Rows from block 7 of a small image classifier, named by matrix and row number. Rows with one number belong to one neuron. Each number is 500 + 50 x the weight over its row's rms, rounded and kept within 0 to 999. All counts start at 0. Numbers have three digits each.
Before each neuron's rows are labels from the 100 images, of 14976, where the neuron reaches its highest value: "peak on" is the class under the peak; "top examples" is what is common among them. Only what is clearly more common there than usual is listed. The data: drawings of small networks of dots and links. In brackets: how many of the 100.
# fc1: MLP up (model.blocks.7.mlp.fc1.weight, 1152x192), inputs 0-63
# fc2: MLP down (model.blocks.7.mlp.fc2.weight, 192x1152, transposed), outputs 0-63

peak on: link (63)
top examples: teal dots (100); complete (33)
fc1.391:432517509562454498528474500416456479480497529541493473628494535548500471519472450497465505528534432587503584486359535484417498430534553493451414521469415505495494491457539557487519512492473549
fc2.391:513577500506512468540500533501411489454508505529501442500521501562511499492526481457510527477497506516537548500474493502443516498510500708502499506492500480531484414557474512508624482508499464

peak on: link (46)
top examples: teal dots (100)
fc1.727:432499501598428496519501527377507470464551469571479493571525538520495475519481506467499491560525438502486572533357531487450488441501523465460382528401406501513494529416548507513497535495495533
fc2.727:510646492501498520503474497461384498474516481500414517521561501554500491500548504488479499423500507523517560504486497499477496500497503723500500506448497495521504449538497502507633497507497521

peak on: dot (91)
top examples: red dots (100)
fc1.335:500417433493495514437507428641550528472490493507498580508493326499505417560527509426525579438373498428551463503559551471524405461507511513560510518549521430486629504421489529503451480501511447
fc2.335:537401491533533469500487520475466502542534370476608462452543492601532537488529503585500512426494556503654518487474466482571557494554450524471507487477473504480531521432537569508341489488498506

peak on: link (60)
top examples: orange dots (100); complete (32)
fc1.401:432506557588474523462498499486509440492428476536502559558500495469423423525490485562513444394483386436504385612526501466441471557527476500511566480501510529406469536521622424532457555531545470
fc2.401:467501491483469504515532487478443499484502560507428583500509486292507516481531477497485503453506536599387341491496514492497473515471511473527509525453484500498481526562519486494532497494495500

peak on: dot (76)
top examples: grey dots (100)
fc1.299:497545523416406536491648482528493543487480471497479528405448415462549491513499561481525517406516512497504491481591495466578422502523470485524522545637559502523593497530501433509583484589462509
fc2.299:501536508473504523514495506455507499522480462438550508488442501460500491473457537494499589367500531393553519521519464498607465511487500391492497500516510441483492422344447527472493493512501477

peak on: link (29)
top examples: white dots (97)
fc1.637:495513489504500501510461503517450548482515569467513540600497550509434499444526600462498430457461435514580590488481507544476560494471534492484497352622536434619483433483582545566541485468437501
fc2.637:492580527529522565486443636455498466620372504503458512449668500548484485503504550509417437563500495376510494513478503496461523515491468522482506475502502388515513554412439484578574549507504501

peak on: link (32)
top examples: brown dots (95)
fc1.394:501504554488525481502521518457506478529567400591511487515410629477516435501511551493551465499458547391450451553494450486555499529485505443525352548495435528564448497501537400461544490507486563
fc2.394:500517496491502500493402544515477498531422499468573419520648514522498491517636500531452586562515507492326400501489471478416495485538500447514514493504494505494470555465493541490645488521488524

peak on: link (68)
top examples: teal dots (100); nine dots (40); complete (39)
fc1.347:464504504578485495437509524470479540413514462588493455520487542539496469483509493503456429553534438527471590451372555457446510476520550493443435546391402500531510538449533513498548503445508531
fc2.347:521614494500527478498438520490342499476503504495398493518507500534499474499524497492500504399499513538509559500470500498462520512513498667495502502457504500507502440525503520468564506502496518

peak on: link (52); dot (25)
top examples: white dots (100)
fc1.452:497520485449443500495496505579512510532510503377504584519538516571494460489533610501391503499467517475593534499443482569494597571553557425514471442449497512563511611433503580504501476519484567
fc2.452:476503489497521521530485512502562523540532537557643538430504510494494543486475497504503511489501538405479477503491536532489460541438452498499500505518493450479479511394428491546486565501504448

peak on: link (56)
top examples: white dots (100); complete (33)
fc1.467:505545572502429459529409490505491578489513502566500483507509543437496496506556505494357502459500447452528556496423442509468575478545436475457503414487550498573492480522622569519571510478468575
fc2.467:478513499495569558468422609437557531555505513504513498427562501578497483519482532461512516421500481307500592459538500513393559509463484454484489494516496448538489541382425498559443501467504459

peak on: link (64)
top examples: teal dots (100); complete (35)
fc1.529:477464515572434456547483512368501503447519500525443458568514515502478496495484527535514496506546419509470578508348489438442560390525525466437357500405396482496503532465509532503493495490450517
fc2.529:494689487504475479503504551464431492442516456536431487510509509506498516503528513458518535425500466500504505508481494498395500506499500687500500510494500491524516406546454500487659498499500495

peak on: link (46)
top examples: white dots (100)
fc1.378:503521496489519423495401499562521641492550522468510587617504510554399547489506567487465423500456471516596518488432479592539620512489509497518481338510500489549510512473548559557527500450508474
fc2.378:443557493463517533507452632519573480580502535518554505449604500532469532500502497525474480523500481312500500500494499555450528510433455468489503500489504450528473547387455477574516555501504533